Weights of a small multi-label audio tagger: 27.1M parameters.
Rows from block 5 of a small multi-label audio tagger, named by matrix and row number. Rows with one number within an expert belong to one neuron, the router's apart. Each number is 200 + 30 x the weight over its row's rms, rounded and kept within 0 to 999. All counts start at 0. After the name is the row's rms in percent of the matrix's.
Before each expert's rows are labels from the 100 clips, of 14976, where the router gives the expert most weight on average: "loudest" is the band of the loudest frequency at the time of the peak. Only what is clearly more common there than usual is listed. The data: short made-up English sentences, spoken by a formant synthesiser in many voices.
# router: slot weights (model.blocks.5.mlp.router.weight, 4x256, trained with AdamW), inputs 128-191
# up: expert up (model.blocks.5.mlp.up, 4x256x256), inputs 128-191
# down: expert down (model.blocks.5.mlp.down, 4x256x256, transposed), outputs 128-191

# expert 2
loudest: 250 to 500 Hz
router.2,104,184,201,229,257,189,154,152,220,153,139,195,236,155,168,196,193,243,228,196,227,163,138,225,178,213,165,232,218,179,207,232,162,185,199,201,218,176,216,179,152,202,167,176,187,238,187,184,188,248,233,234,212,145,224,231,194,242,224,179,203,194,213,218,223
up.0,087,217,174,188,202,156,157,244,186,247,219,193,186,204,208,174,211,212,197,235,211,156,224,178,195,193,205,201,210,193,226,266,233,232,212,178,205,170,217,224,249,137,189,243,239,185,156,251,231,161,228,182,198,199,206,262,166,184,154,240,191,179,202,182,213
down.0,084,227,194,158,227,165,153,193,263,205,139,255,202,193,193,183,250,163,197,185,244,202,179,231,261,221,144,188,265,151,278,165,248,226,186,186,234,187,229,192,204,222,247,189,160,211,167,201,230,201,193,181,198,206,172,182,205,178,213,241,220,247,247,185,247
up.1,095,173,235,151,198,207,197,233,232,243,178,245,175,249,217,265,195,156,167,144,213,178,231,146,102,229,196,159,223,209,211,252,178,224,206,223,220,160,191,159,139,168,199,153,188,196,169,203,232,188,225,160,197,219,190,160,209,203,193,181,156,193,183,218,194
down.1,087,213,244,213,191,189,257,159,212,233,241,193,195,208,217,206,244,265,189,206,185,204,229,231,188,179,168,228,219,168,149,162,131,213,236,207,210,161,225,249,169,166,204,180,135,171,196,206,208,203,189,200,154,236,211,173,246,175,143,236,216,190,175,190,241
up.2,090,198,189,216,183,258,182,158,209,162,203,212,177,151,181,227,212,214,141,185,239,239,245,171,210,170,198,176,210,228,198,231,158,153,212,207,236,179,211,167,170,202,226,224,177,175,234,164,229,200,185,214,235,226,256,215,160,174,155,195,206,196,189,219,176
down.2,085,147,239,213,193,190,194,166,227,183,175,217,157,211,219,165,161,247,225,197,174,210,190,148,217,181,197,238,202,210,221,237,210,241,214,279,170,212,170,206,204,181,201,215,229,242,178,214,238,210,233,180,224,223,175,201,216,178,248,209,191,176,159,244,145
up.3,093,190,251,149,233,170,157,218,157,198,145,180,172,225,164,181,214,152,207,171,206,181,218,209,224,185,201,280,195,200,195,215,225,237,209,222,221,240,194,240,238,227,189,208,200,182,209,205,190,157,200,185,150,165,182,217,230,208,234,178,192,213,215,153,164
down.3,094,275,244,216,235,248,238,169,173,269,207,216,184,166,206,188,123,216,118,160,159,269,191,267,190,192,229,230,259,153,208,209,215,185,190,215,193,168,162,185,172,208,208,184,237,196,196,180,246,229,208,175,180,165,169,181,177,163,191,166,219,183,222,151,238
up.4,112,197,284,189,169,193,185,211,180,171,204,204,233,185,195,202,198,178,169,205,165,229,211,169,218,184,178,202,212,201,167,171,204,181,261,198,187,206,201,215,166,169,217,170,191,221,206,220,192,193,193,196,218,112,187,199,170,227,207,184,165,189,208,221,265
down.4,107,227,178,197,182,249,166,182,172,236,190,189,194,184,188,176,181,234,210,175,230,211,220,229,251,168,158,214,200,233,261,191,225,237,222,237,245,188,257,230,239,195,159,188,210,209,210,217,210,222,164,148,198,216,201,219,243,188,218,239,235,167,226,198,192
up.5,106,245,174,189,215,184,244,217,303,223,228,154,176,165,248,228,223,167,224,181,234,191,125,286,174,248,192,197,177,217,139,212,198,201,215,147,206,182,222,202,238,222,226,211,217,229,178,201,203,200,203,197,244,214,174,189,195,193,146,191,141,180,186,164,217
down.5,105,211,210,208,224,165,165,214,108,191,200,208,201,208,169,224,172,200,177,167,207,193,168,190,222,168,193,190,237,196,195,198,233,237,193,199,201,173,190,227,164,196,178,227,192,222,165,192,204,199,177,191,189,251,277,192,233,237,218,152,270,222,208,182,154
up.6,102,139,152,204,183,205,167,217,169,185,203,198,206,182,204,198,180,208,197,192,221,165,196,259,205,209,218,211,180,216,209,187,210,226,264,162,175,202,248,184,244,173,204,131,261,173,260,223,192,229,149,138,179,227,254,194,247,135,205,169,214,209,147,196,195
down.6,098,193,213,252,253,192,176,195,299,246,232,180,169,203,166,168,213,161,245,151,237,249,210,218,235,197,184,206,295,199,189,229,212,231,216,180,230,182,223,205,172,196,212,209,184,242,212,189,204,153,174,283,178,206,199,202,145,205,196,200,173,213,171,216,203
up.7,112,157,243,161,227,196,233,166,210,241,233,195,246,228,182,241,184,195,144,210,187,185,209,207,217,149,195,191,147,189,185,239,210,232,182,226,186,193,242,131,184,154,200,159,155,237,238,210,198,167,224,134,194,190,142,154,181,164,161,194,187,223,173,231,208
down.7,109,214,176,183,218,214,190,139,223,150,204,149,182,218,215,216,223,190,192,166,177,205,192,228,157,196,169,190,184,182,233,141,220,179,236,234,196,233,173,224,154,170,198,194,255,238,167,180,224,200,200,259,191,159,213,232,181,196,176,197,195,246,196,216,153
up.8,102,169,220,221,190,205,231,206,151,236,217,171,235,180,161,198,170,216,200,205,223,262,187,196,154,223,230,147,242,253,181,223,163,189,175,204,193,201,193,174,190,234,233,253,247,205,172,255,225,230,194,234,226,212,215,187,206,186,175,221,159,129,220,207,172
down.8,093,224,112,201,222,224,175,174,240,214,236,205,214,182,233,215,167,234,211,247,185,205,224,221,220,140,154,173,169,181,227,251,236,250,206,178,189,225,137,191,183,238,167,179,218,199,206,198,193,210,199,193,176,176,207,214,189,227,213,264,178,245,194,220,214
up.9,094,239,222,218,156,210,215,251,209,171,197,202,193,199,218,187,160,256,190,202,213,160,162,179,204,137,162,148,227,191,202,232,178,161,199,209,186,201,230,232,218,280,137,180,195,202,195,203,175,182,267,212,174,222,224,204,207,203,246,254,168,214,212,199,209
down.9,091,188,191,219,188,225,246,164,217,163,208,223,174,199,204,242,210,216,249,273,162,195,164,216,251,182,199,225,270,181,186,197,187,231,175,92,218,239,231,182,216,175,181,210,144,231,195,130,240,203,181,162,241,209,200,199,157,140,199,183,261,182,203,162,190
up.10,105,216,206,177,206,215,228,199,166,239,205,171,206,203,192,167,198,200,214,187,206,223,183,244,192,210,174,240,157,224,174,210,165,169,240,249,275,207,155,206,179,228,190,175,190,217,232,216,252,142,195,235,196,259,203,154,217,156,202,223,211,207,229,177,210
down.10,098,232,209,237,211,207,235,193,205,203,202,184,223,182,187,275,163,194,143,176,224,203,203,225,188,171,195,157,197,236,264,231,182,222,234,207,240,182,213,147,246,189,188,164,156,175,222,147,251,167,210,259,167,180,223,236,203,199,202,210,245,184,194,186,225
up.11,102,226,193,241,224,196,215,203,227,216,163,150,185,184,266,205,143,197,184,181,190,193,232,214,169,163,236,157,182,156,177,189,180,172,246,200,182,181,251,238,198,155,200,186,154,205,214,220,184,227,182,222,197,141,164,292,191,201,186,198,208,253,208,256,192
down.11,101,188,221,169,182,155,214,198,212,157,241,236,234,150,188,223,223,203,264,221,233,215,166,193,236,198,248,204,256,213,206,228,202,215,185,247,191,211,194,190,204,234,189,211,228,196,199,235,172,170,223,113,167,207,227,192,166,203,249,285,182,201,201,245,245
up.12,094,213,192,182,248,216,193,274,188,178,195,214,244,236,186,240,166,212,214,205,159,210,232,250,155,228,164,181,157,151,188,209,214,177,177,158,184,166,149,226,172,230,242,191,217,213,175,221,207,236,194,213,205,208,221,233,211,147,177,289,184,192,224,174,226
down.12,094,209,211,240,176,252,199,169,189,208,209,164,181,215,224,173,190,200,203,133,192,257,178,196,220,146,148,208,231,200,258,232,221,209,232,211,200,160,184,180,257,207,210,262,234,220,203,212,201,193,293,239,175,213,181,187,224,200,155,196,230,228,181,173,191
up.13,092,153,115,280,218,175,170,182,228,192,212,173,147,197,193,241,171,190,203,179,245,188,258,190,183,248,170,169,226,236,209,186,244,174,238,228,187,211,194,190,240,224,222,209,198,209,208,214,146,230,175,188,172,168,227,178,200,184,213,222,206,222,149,199,172
down.13,097,222,157,190,131,207,185,202,156,151,161,228,207,225,219,187,221,225,155,190,160,204,168,200,193,161,207,200,197,171,169,215,166,147,224,167,215,197,166,261,187,207,206,187,201,183,247,226,228,169,160,183,187,213,204,255,202,207,193,211,180,180,161,221,165
up.14,087,145,184,187,225,110,188,203,169,212,166,211,201,213,171,180,225,193,184,188,176,217,210,188,206,222,225,241,185,223,213,166,180,200,115,237,169,186,221,168,233,173,207,175,199,149,178,173,174,187,212,195,189,220,184,191,199,187,123,216,172,236,210,204,200
down.14,100,162,205,199,159,234,235,194,152,179,168,269,158,200,252,177,229,243,189,251,271,153,165,207,153,171,209,202,174,230,209,200,205,204,218,201,245,192,206,249,181,196,235,193,215,181,202,236,230,205,208,204,164,219,253,242,179,157,194,191,259,164,210,195,226
up.15,102,255,235,187,213,168,185,177,173,155,174,178,147,179,215,183,198,219,185,186,217,143,196,190,194,268,169,195,218,212,177,175,181,267,134,246,222,196,170,208,215,183,251,271,219,159,206,222,200,179,203,237,196,183,138,184,217,176,173,221,220,192,199,211,243
down.15,102,216,164,150,238,175,243,170,225,286,203,169,225,238,174,151,223,196,150,134,181,210,183,185,207,213,167,227,197,164,206,196,182,242,206,214,180,183,240,155,222,206,192,138,219,176,216,213,140,220,212,177,212,154,254,192,173,224,214,205,166,175,255,160,211
up.16,099,267,187,171,194,230,168,186,203,153,153,251,208,227,171,129,186,184,134,193,194,218,234,180,186,196,183,204,203,254,199,222,193,206,205,189,195,190,252,210,171,195,152,153,168,264,184,195,166,231,206,165,181,216,254,210,150,197,160,201,158,166,181,234,190
down.16,099,209,215,190,208,202,190,151,173,210,184,219,226,230,185,242,186,212,224,162,168,183,162,181,199,251,253,226,211,171,225,224,210,202,184,230,217,210,201,234,219,248,204,200,236,197,206,178,203,158,222,162,184,224,194,215,241,160,244,191,222,173,226,227,134

# expert 3
loudest: 4000 to 8000 Hz
router.3,098,235,235,210,193,146,214,226,181,211,195,197,171,207,157,200,175,155,189,216,187,159,156,214,220,163,210,244,207,227,186,155,222,199,187,198,192,178,215,195,213,242,197,250,111,142,229,215,156,229,182,207,176,148,209,194,214,203,245,170,227,259,129,224,220
up.0,097,241,163,225,177,266,141,189,234,180,188,211,105,162,210,248,226,181,269,217,253,165,149,199,178,208,160,228,181,267,172,198,206,260,217,245,186,217,197,223,179,199,195,161,207,187,153,165,211,229,197,195,186,204,228,199,220,163,223,185,208,194,237,163,197
down.0,100,213,205,184,251,165,197,208,176,246,241,236,232,211,170,189,183,179,170,201,198,207,233,190,144,179,188,226,250,221,219,215,213,171,225,222,225,236,158,174,225,207,214,190,193,158,156,205,166,170,239,261,199,187,234,195,180,203,179,240,145,177,146,201,210
up.1,106,150,172,229,179,193,206,215,188,152,174,200,245,192,223,210,146,213,212,166,194,217,229,166,250,193,141,196,189,253,196,173,214,215,216,161,144,183,154,199,244,190,212,190,151,176,199,211,189,200,213,241,235,187,143,201,186,177,194,172,192,209,268,185,233
down.1,098,239,248,231,230,205,218,207,204,194,240,221,199,218,223,175,206,262,198,232,276,210,194,184,217,222,229,191,178,231,201,136,204,207,241,173,190,204,187,223,250,218,184,238,218,181,198,218,171,153,190,163,190,225,221,188,155,193,154,238,197,208,203,199,145
up.2,110,188,211,244,228,201,144,201,248,234,263,159,201,214,178,255,161,207,169,186,189,106,211,247,261,185,180,239,200,182,220,210,218,217,155,167,195,233,197,171,255,240,239,211,194,193,223,166,175,190,197,126,191,149,182,214,186,231,146,254,162,214,206,219,203
down.2,110,228,169,206,152,213,210,188,209,177,209,210,195,234,234,229,232,220,182,177,186,236,198,158,219,151,173,179,232,217,235,192,122,192,207,208,254,171,221,190,232,221,179,151,171,172,159,232,174,178,230,149,128,227,199,246,200,174,172,201,250,214,202,225,221
up.3,087,214,213,148,207,135,155,217,197,177,231,200,203,209,190,171,208,185,204,233,198,217,206,239,234,231,196,223,146,182,197,169,172,185,142,202,153,177,239,176,121,208,189,233,187,190,195,168,172,234,234,180,202,199,199,240,222,239,196,178,178,174,190,181,239
down.3,095,202,216,188,146,226,179,190,194,152,228,161,206,154,194,205,215,201,160,118,187,204,152,235,255,181,202,206,219,181,179,160,154,196,219,231,190,173,216,173,162,195,215,218,172,190,234,211,187,216,182,210,258,192,182,148,202,213,182,220,242,184,157,198,212
up.4,114,164,195,212,214,224,209,196,210,175,173,204,175,187,195,207,244,178,251,187,206,235,213,208,199,159,154,181,235,198,190,182,188,190,175,225,240,123,219,198,297,195,172,248,184,224,173,225,187,188,233,245,245,142,182,203,165,186,273,180,224,181,249,172,235
down.4,112,221,200,201,234,173,234,192,132,206,243,189,207,197,180,174,173,232,154,264,197,189,210,174,182,206,191,157,233,204,183,169,190,227,188,156,178,238,187,209,194,180,197,188,139,187,204,210,191,158,166,255,204,155,201,175,222,192,220,152,167,218,231,193,150
up.5,086,202,188,220,170,193,245,184,260,213,196,180,179,174,167,203,212,199,234,170,194,160,158,191,174,203,243,198,187,206,207,255,215,182,223,191,172,183,203,206,187,206,221,227,160,223,243,104,192,196,214,225,190,198,224,217,231,200,143,251,246,197,225,192,217
down.5,090,232,219,190,172,154,195,149,209,229,261,194,210,202,164,217,190,227,160,188,198,246,242,230,211,199,207,189,238,224,201,180,213,206,170,210,191,192,130,218,201,166,262,203,191,189,163,252,218,206,178,170,186,214,185,152,157,217,208,194,212,160,216,238,168
up.6,101,228,206,200,158,224,230,229,171,225,199,223,147,185,228,193,244,186,168,162,193,178,219,243,262,186,228,241,185,225,196,187,198,197,238,174,209,171,187,213,212,218,225,217,239,215,199,162,226,166,154,224,212,180,203,178,168,239,171,153,222,229,242,178,218
down.6,112,205,232,231,198,178,184,224,259,228,227,238,176,166,217,181,255,180,179,210,175,187,217,181,230,219,179,202,205,178,235,177,178,193,215,150,172,145,173,223,160,182,218,168,199,140,210,189,186,189,175,169,168,173,184,159,187,195,195,252,220,250,218,189,196
up.7,103,199,194,161,215,169,202,241,199,204,217,241,160,161,209,225,176,195,238,191,191,173,189,192,227,174,188,200,209,191,194,215,176,218,169,237,199,162,194,240,215,255,163,218,223,191,169,281,197,214,145,165,204,211,181,163,170,250,192,253,218,162,175,182,236
down.7,112,166,173,188,157,202,212,164,197,187,245,200,230,218,251,159,161,203,173,150,198,193,171,216,118,267,202,182,174,204,172,251,206,232,201,182,193,242,223,236,175,217,213,166,219,118,195,174,164,223,161,192,184,206,230,253,227,202,172,202,239,174,139,168,158
up.8,095,180,201,248,199,205,223,185,156,204,210,201,143,156,210,218,225,199,229,158,164,128,245,210,152,241,199,254,246,199,242,243,207,227,213,215,172,199,128,258,206,231,133,185,226,125,203,249,207,251,229,170,172,217,245,213,160,186,153,167,199,176,239,236,235
down.8,092,243,178,176,194,204,218,186,177,195,185,221,212,223,255,200,201,158,155,208,149,294,216,240,161,240,204,196,208,228,182,180,200,212,185,221,250,239,202,139,159,103,156,226,232,164,224,204,226,173,222,195,193,178,155,207,194,163,182,205,216,195,236,205,164
up.9,108,211,196,181,129,211,223,197,182,227,207,263,187,142,180,212,243,119,179,246,234,124,168,199,238,176,250,173,202,170,168,228,199,176,146,157,197,231,191,272,185,168,179,230,164,206,253,160,175,151,190,188,199,234,195,235,200,201,193,157,229,193,214,226,209
down.9,112,256,221,232,211,237,192,276,199,222,144,189,200,177,175,225,180,235,214,225,151,180,186,196,214,256,241,217,231,139,216,168,197,195,155,202,177,214,161,179,198,209,174,209,215,196,172,219,183,212,247,183,243,188,251,191,245,222,192,191,172,228,169,239,231
up.10,106,145,211,236,229,191,223,207,208,208,223,214,177,216,232,182,177,201,173,216,171,207,210,203,264,195,165,218,154,234,164,207,205,210,206,187,202,207,180,189,162,184,249,239,165,166,214,188,208,199,193,212,194,180,228,164,193,192,169,164,278,193,180,189,185
down.10,105,214,225,206,145,175,187,183,218,230,190,215,257,194,226,223,229,231,202,202,160,182,184,141,174,156,195,194,188,221,206,207,124,208,201,244,165,158,181,223,217,159,176,218,204,215,249,209,155,182,307,152,227,210,174,186,236,162,194,184,169,222,198,257,223
up.11,084,243,194,224,215,172,274,145,208,178,187,181,180,155,222,217,168,203,179,198,146,234,237,187,184,194,183,175,162,207,232,209,194,253,174,224,221,212,228,170,216,229,223,147,191,265,154,216,186,204,128,178,218,230,200,216,202,271,211,169,237,156,175,230,220
down.11,093,270,193,271,164,174,220,237,198,198,242,200,254,234,269,206,213,212,216,154,198,206,171,213,142,245,284,173,138,225,191,224,218,193,213,195,221,176,205,211,195,159,195,223,181,248,162,228,185,197,178,205,225,181,216,172,162,193,193,205,157,213,169,194,192
up.12,108,237,190,180,241,205,174,218,156,243,131,179,195,159,204,222,208,143,229,158,188,220,179,195,207,197,250,202,175,167,169,213,192,200,212,169,227,178,184,174,180,162,219,171,202,206,221,170,223,135,181,250,207,196,185,218,212,228,208,209,250,238,220,180,184
down.12,100,234,242,183,183,142,158,226,179,230,205,211,232,187,180,169,227,215,233,205,158,216,160,197,197,205,201,223,186,204,214,237,218,199,158,197,167,224,226,219,225,222,216,220,258,236,254,228,161,217,177,224,232,205,204,221,195,174,203,170,219,196,179,137,188
up.13,109,209,247,230,187,117,269,148,230,242,199,167,171,268,215,188,149,181,180,267,213,150,183,193,191,168,207,217,231,169,265,216,163,195,179,243,217,186,228,157,221,156,174,251,245,238,179,233,229,219,191,219,236,205,187,181,164,194,218,219,222,197,191,234,169
down.13,110,188,197,166,182,179,175,211,188,184,156,205,221,198,196,165,204,232,207,179,188,175,193,209,195,177,147,200,178,190,221,183,221,191,192,209,168,196,228,200,147,221,194,205,189,202,177,200,218,202,236,180,187,218,188,212,159,158,138,178,235,216,213,239,195
up.14,113,165,225,210,163,210,157,208,227,239,194,223,232,235,214,205,217,204,253,227,175,210,194,188,155,246,197,224,201,193,204,213,236,169,199,241,201,220,205,190,223,182,204,109,211,190,206,195,200,155,215,177,232,170,215,167,207,203,215,182,229,239,187,158,175
down.14,111,210,184,186,217,146,212,205,181,178,188,168,270,217,209,206,190,210,175,220,243,222,214,190,173,243,180,220,233,285,211,260,233,235,200,183,202,215,199,211,191,205,195,169,211,200,222,168,230,203,169,249,223,179,188,189,212,217,232,253,212,235,211,199,191
up.15,097,209,221,204,227,240,171,220,238,227,230,241,191,208,162,212,185,191,176,184,250,171,275,175,195,209,224,163,228,219,192,204,246,201,266,190,185,185,196,241,200,161,227,219,171,201,137,229,228,171,213,174,175,234,226,175,208,167,160,188,238,236,156,251,258
down.15,097,257,231,204,219,178,225,198,210,157,183,171,186,207,202,221,217,175,169,230,224,200,159,238,141,233,199,183,223,167,222,212,172,225,211,229,254,228,190,202,154,153,188,209,214,225,262,203,131,206,220,154,198,217,239,175,208,177,256,199,224,156,218,160,184
up.16,096,175,211,213,249,243,202,209,248,209,204,190,200,194,148,176,192,226,188,212,233,237,221,227,165,232,201,199,154,176,210,164,212,202,251,186,208,227,210,201,204,234,180,263,242,148,186,217,178,200,220,176,179,184,194,211,187,263,149,208,158,177,255,226,175
down.16,092,190,180,201,210,184,208,135,201,163,281,167,178,220,215,188,192,222,223,140,190,185,224,202,275,210,198,222,196,156,193,160,231,183,212,237,217,222,220,167,191,175,211,214,258,153,168,216,167,255,166,234,168,190,222,176,194,197,218,190,210,150,167,193,278

# expert 0
loudest: 500 to 1000 Hz
router.0,101,220,249,212,231,196,175,178,214,209,175,219,214,190,212,194,165,284,176,211,147,174,215,220,197,207,148,202,231,177,225,172,141,252,186,184,168,203,215,227,213,185,242,227,231,193,184,208,227,216,230,234,170,204,171,156,230,205,205,182,196,206,230,223,252
up.0,099,210,221,227,189,218,220,183,200,240,217,220,208,219,227,219,183,145,194,178,199,182,183,201,185,189,252,189,171,186,214,109,171,190,191,203,143,172,177,140,197,225,208,221,213,197,200,213,238,187,154,195,190,199,194,166,145,187,169,179,173,185,211,224,172
down.0,099,209,174,180,215,220,155,224,202,188,220,179,213,226,203,226,184,185,194,198,160,164,209,208,157,189,193,186,222,195,198,238,218,236,234,188,224,262,235,204,186,171,150,179,184,228,166,153,196,221,182,205,183,177,156,219,246,204,261,216,206,243,179,181,218
up.1,092,222,232,196,186,142,213,187,200,217,197,270,167,242,142,231,181,138,248,165,246,203,270,188,199,256,212,185,200,226,176,208,218,168,170,223,174,207,214,231,127,162,162,219,153,188,157,201,184,180,188,281,156,145,224,181,223,200,235,209,221,242,123,186,202
down.1,090,211,198,173,178,203,183,144,215,161,181,244,213,174,238,161,239,270,204,143,214,161,220,221,201,184,213,168,183,209,212,230,157,190,244,205,215,228,205,150,137,202,253,182,212,196,217,186,197,258,227,186,265,171,156,170,185,229,235,188,181,168,196,193,185
up.2,088,217,262,184,217,226,220,192,173,219,231,214,261,180,186,215,182,211,183,141,233,250,182,161,199,208,252,183,231,206,183,218,270,180,169,229,113,197,223,196,218,177,227,184,209,240,231,210,183,144,180,215,209,210,220,215,211,198,259,135,199,148,273,205,239
down.2,091,238,147,190,175,186,117,208,209,205,166,199,173,251,210,235,209,180,199,228,250,186,215,216,226,217,222,221,218,238,197,170,217,192,172,203,184,211,242,221,196,220,180,207,198,183,212,198,189,220,218,166,244,156,208,152,211,169,211,180,231,183,177,206,198
up.3,091,190,266,153,222,231,184,289,175,230,240,224,156,220,170,205,208,172,197,168,202,197,224,234,211,177,172,175,216,208,137,170,179,210,265,184,174,230,219,198,192,171,189,264,133,215,158,166,182,176,202,169,234,191,208,245,224,207,120,168,174,158,199,158,206
down.3,089,233,209,223,201,205,113,196,220,203,197,241,193,212,149,156,197,233,224,187,194,224,176,220,162,164,174,250,228,223,221,170,237,178,203,144,156,218,87,199,187,182,193,216,252,209,189,217,239,211,142,160,217,166,202,219,183,163,166,227,182,216,196,189,109
up.4,091,198,182,243,171,191,215,247,250,189,166,191,247,217,184,201,177,184,134,148,209,237,251,227,210,219,199,196,219,212,201,215,199,228,234,229,170,213,192,163,266,155,251,191,201,209,222,217,192,172,179,194,256,220,236,193,243,209,208,131,194,174,239,223,185
down.4,092,172,266,149,163,185,248,89,228,218,217,190,214,195,227,181,194,227,211,191,155,229,165,207,188,155,198,210,179,232,219,239,204,224,184,140,251,190,198,210,210,185,203,140,225,209,172,205,205,119,203,182,146,190,199,152,131,240,235,182,221,161,202,196,154
up.5,090,225,269,214,182,242,178,148,248,166,187,241,175,169,188,184,208,224,212,228,190,170,255,247,220,219,212,184,218,191,164,209,177,198,255,249,185,239,202,240,205,150,232,199,188,211,212,174,203,209,225,222,213,263,141,198,162,160,208,188,173,253,218,191,224
down.5,096,169,249,141,167,156,207,167,232,186,146,175,179,223,227,208,193,175,203,152,203,214,188,190,203,195,180,230,203,198,158,195,250,194,163,192,208,202,156,219,232,200,177,216,252,194,165,202,238,159,198,132,168,217,182,205,189,205,236,200,165,190,234,186,233
up.6,105,159,224,166,227,171,165,159,246,220,196,167,176,196,177,157,201,167,180,174,226,210,206,184,223,187,246,147,212,203,257,207,207,190,150,174,186,178,153,165,223,229,235,181,214,243,157,151,163,174,236,216,224,221,130,174,206,227,153,228,211,203,230,201,193
down.6,102,178,187,172,143,218,174,183,161,183,226,251,205,212,246,220,197,147,215,204,185,188,184,210,170,163,188,233,249,193,155,205,229,179,158,257,218,227,226,194,279,235,197,246,182,159,256,191,215,243,177,199,178,186,193,228,177,237,147,213,205,161,204,166,236
up.7,100,230,180,202,201,175,165,169,202,217,247,174,193,155,228,224,192,240,204,207,245,178,194,228,212,202,199,218,283,201,169,196,203,183,220,191,122,198,211,213,211,171,226,243,202,223,183,212,197,186,212,246,211,202,211,205,192,170,170,200,186,248,231,225,192
down.7,096,178,209,215,174,155,222,232,206,214,177,209,176,233,187,210,196,197,208,222,141,201,216,179,210,216,249,235,191,170,217,156,165,222,161,189,195,193,247,218,149,229,211,190,196,181,176,171,164,210,143,241,170,226,147,246,151,223,216,175,134,204,132,254,213
up.8,098,187,139,197,169,257,207,241,225,249,225,248,156,224,200,271,194,213,193,186,176,209,155,225,183,208,251,184,229,138,241,191,233,203,183,185,204,230,236,162,174,235,177,177,208,144,150,200,217,128,219,233,229,231,197,136,208,117,228,201,218,225,192,175,199
down.8,098,182,145,203,182,227,229,280,219,161,202,219,218,168,154,198,195,192,198,214,216,225,224,244,195,201,211,235,209,161,149,190,225,211,197,207,163,240,233,163,200,202,284,184,206,198,185,210,197,210,173,150,234,180,216,249,231,157,157,156,202,162,211,212,156
up.9,110,248,190,244,145,167,150,207,222,223,201,176,191,197,194,247,142,219,173,207,241,188,224,224,188,156,168,215,226,188,251,137,221,173,115,208,227,198,252,183,192,198,146,167,182,220,149,221,187,166,218,202,217,190,226,175,273,211,208,183,179,157,208,166,154
down.9,100,214,236,201,183,145,184,221,247,220,176,148,206,216,208,215,226,182,190,182,223,200,185,220,206,276,206,203,203,173,167,221,155,198,218,167,199,206,205,194,205,235,187,196,252,213,215,198,220,195,200,213,181,214,198,226,176,277,166,232,175,207,232,188,221
up.10,093,164,239,199,212,204,140,182,181,214,194,263,204,258,219,243,230,205,272,213,195,187,181,176,202,197,219,185,150,226,210,194,222,200,233,164,218,185,159,191,194,163,208,212,142,143,174,214,221,179,179,168,193,180,191,212,174,129,228,245,231,190,191,225,157
down.10,100,155,203,232,167,194,208,209,251,192,197,217,221,194,184,176,218,207,219,244,174,210,156,207,208,232,178,163,156,203,168,195,193,220,216,208,248,170,220,160,187,240,191,191,245,220,261,182,198,210,229,267,186,143,182,171,216,221,210,192,215,212,194,184,216
up.11,103,172,203,159,231,182,241,138,200,183,159,252,266,130,194,184,185,256,179,229,207,190,168,242,221,210,193,289,153,254,175,178,198,176,195,215,192,249,227,174,217,194,171,218,193,175,227,180,205,197,168,246,253,208,181,245,206,180,179,158,244,246,193,237,135
down.11,103,181,144,201,247,191,176,200,216,258,208,222,168,246,169,215,193,170,194,234,246,133,203,140,188,210,254,207,230,198,177,148,201,205,224,236,188,184,167,252,243,182,177,247,215,200,189,217,250,208,232,186,225,203,178,167,199,198,172,235,176,194,233,191,186
up.12,082,170,172,203,242,179,178,223,186,178,229,228,215,190,195,257,193,246,188,227,161,214,187,218,160,157,160,195,180,244,206,262,179,145,200,229,203,232,197,180,157,205,198,186,201,246,220,157,214,236,183,158,221,220,196,107,228,238,179,181,208,188,188,200,193
down.12,086,260,208,170,184,197,160,178,174,192,193,214,188,186,219,229,194,178,170,198,200,217,143,213,222,189,192,164,159,156,219,169,211,213,223,185,204,204,254,236,202,243,210,235,194,221,188,219,139,201,212,184,136,239,208,215,225,195,217,201,184,147,173,178,222
up.13,093,175,242,232,209,189,212,236,224,215,215,204,142,199,206,192,271,251,180,166,220,252,225,178,205,218,216,184,180,205,246,153,217,218,194,206,153,237,230,236,233,235,235,213,203,214,147,200,205,193,230,213,187,219,278,203,158,186,229,203,166,203,192,190,156
down.13,101,143,193,189,116,189,191,183,237,209,196,168,203,227,214,167,191,216,142,194,190,156,207,209,231,177,234,141,169,191,176,210,179,169,234,255,150,197,181,174,205,177,236,160,210,158,223,218,201,203,168,178,190,147,171,186,229,177,208,155,204,156,200,197,219
up.14,109,197,199,180,181,187,201,184,230,176,175,215,257,206,214,199,206,131,176,189,193,215,191,142,209,170,211,244,218,173,209,214,207,192,220,251,213,160,173,226,200,249,175,199,172,213,147,160,243,168,165,216,180,199,243,228,146,216,207,157,225,233,222,177,234
down.14,108,147,223,184,239,177,190,203,237,191,203,205,189,201,197,243,214,210,235,229,190,155,165,205,204,187,197,198,210,215,228,182,203,152,234,203,153,229,217,196,175,216,186,257,206,200,245,157,151,228,157,149,200,199,243,232,210,207,182,180,234,209,193,214,198
up.15,106,188,242,185,228,165,226,220,225,215,236,172,261,238,192,182,182,191,249,248,172,226,100,188,182,182,170,199,131,191,165,169,185,234,173,195,177,141,201,246,191,168,226,216,228,220,180,219,232,201,233,232,234,205,143,186,170,190,208,221,193,229,191,184,204
down.15,109,207,224,249,218,197,186,220,231,249,231,217,122,233,172,213,179,183,166,251,204,189,177,204,195,201,197,217,162,197,158,194,214,223,195,167,262,242,236,146,215,226,140,237,258,136,176,194,235,186,235,205,192,156,186,197,179,238,199,165,226,183,190,195,151
up.16,091,198,264,200,190,250,224,206,140,221,217,177,192,179,227,166,176,205,205,152,184,278,154,182,210,121,174,184,195,193,196,220,201,199,189,232,145,200,198,196,236,211,185,152,202,206,198,176,206,159,175,243,220,180,191,196,250,142,236,172,208,178,248,213,163
down.16,090,176,219,204,209,186,184,230,252,236,144,241,218,191,177,206,232,155,228,224,189,150,263,185,186,214,174,217,171,201,280,174,172,159,180,221,207,175,209,247,183,129,224,261,191,211,181,218,178,197,143,232,205,219,212,181,198,252,238,231,138,148,224,186,149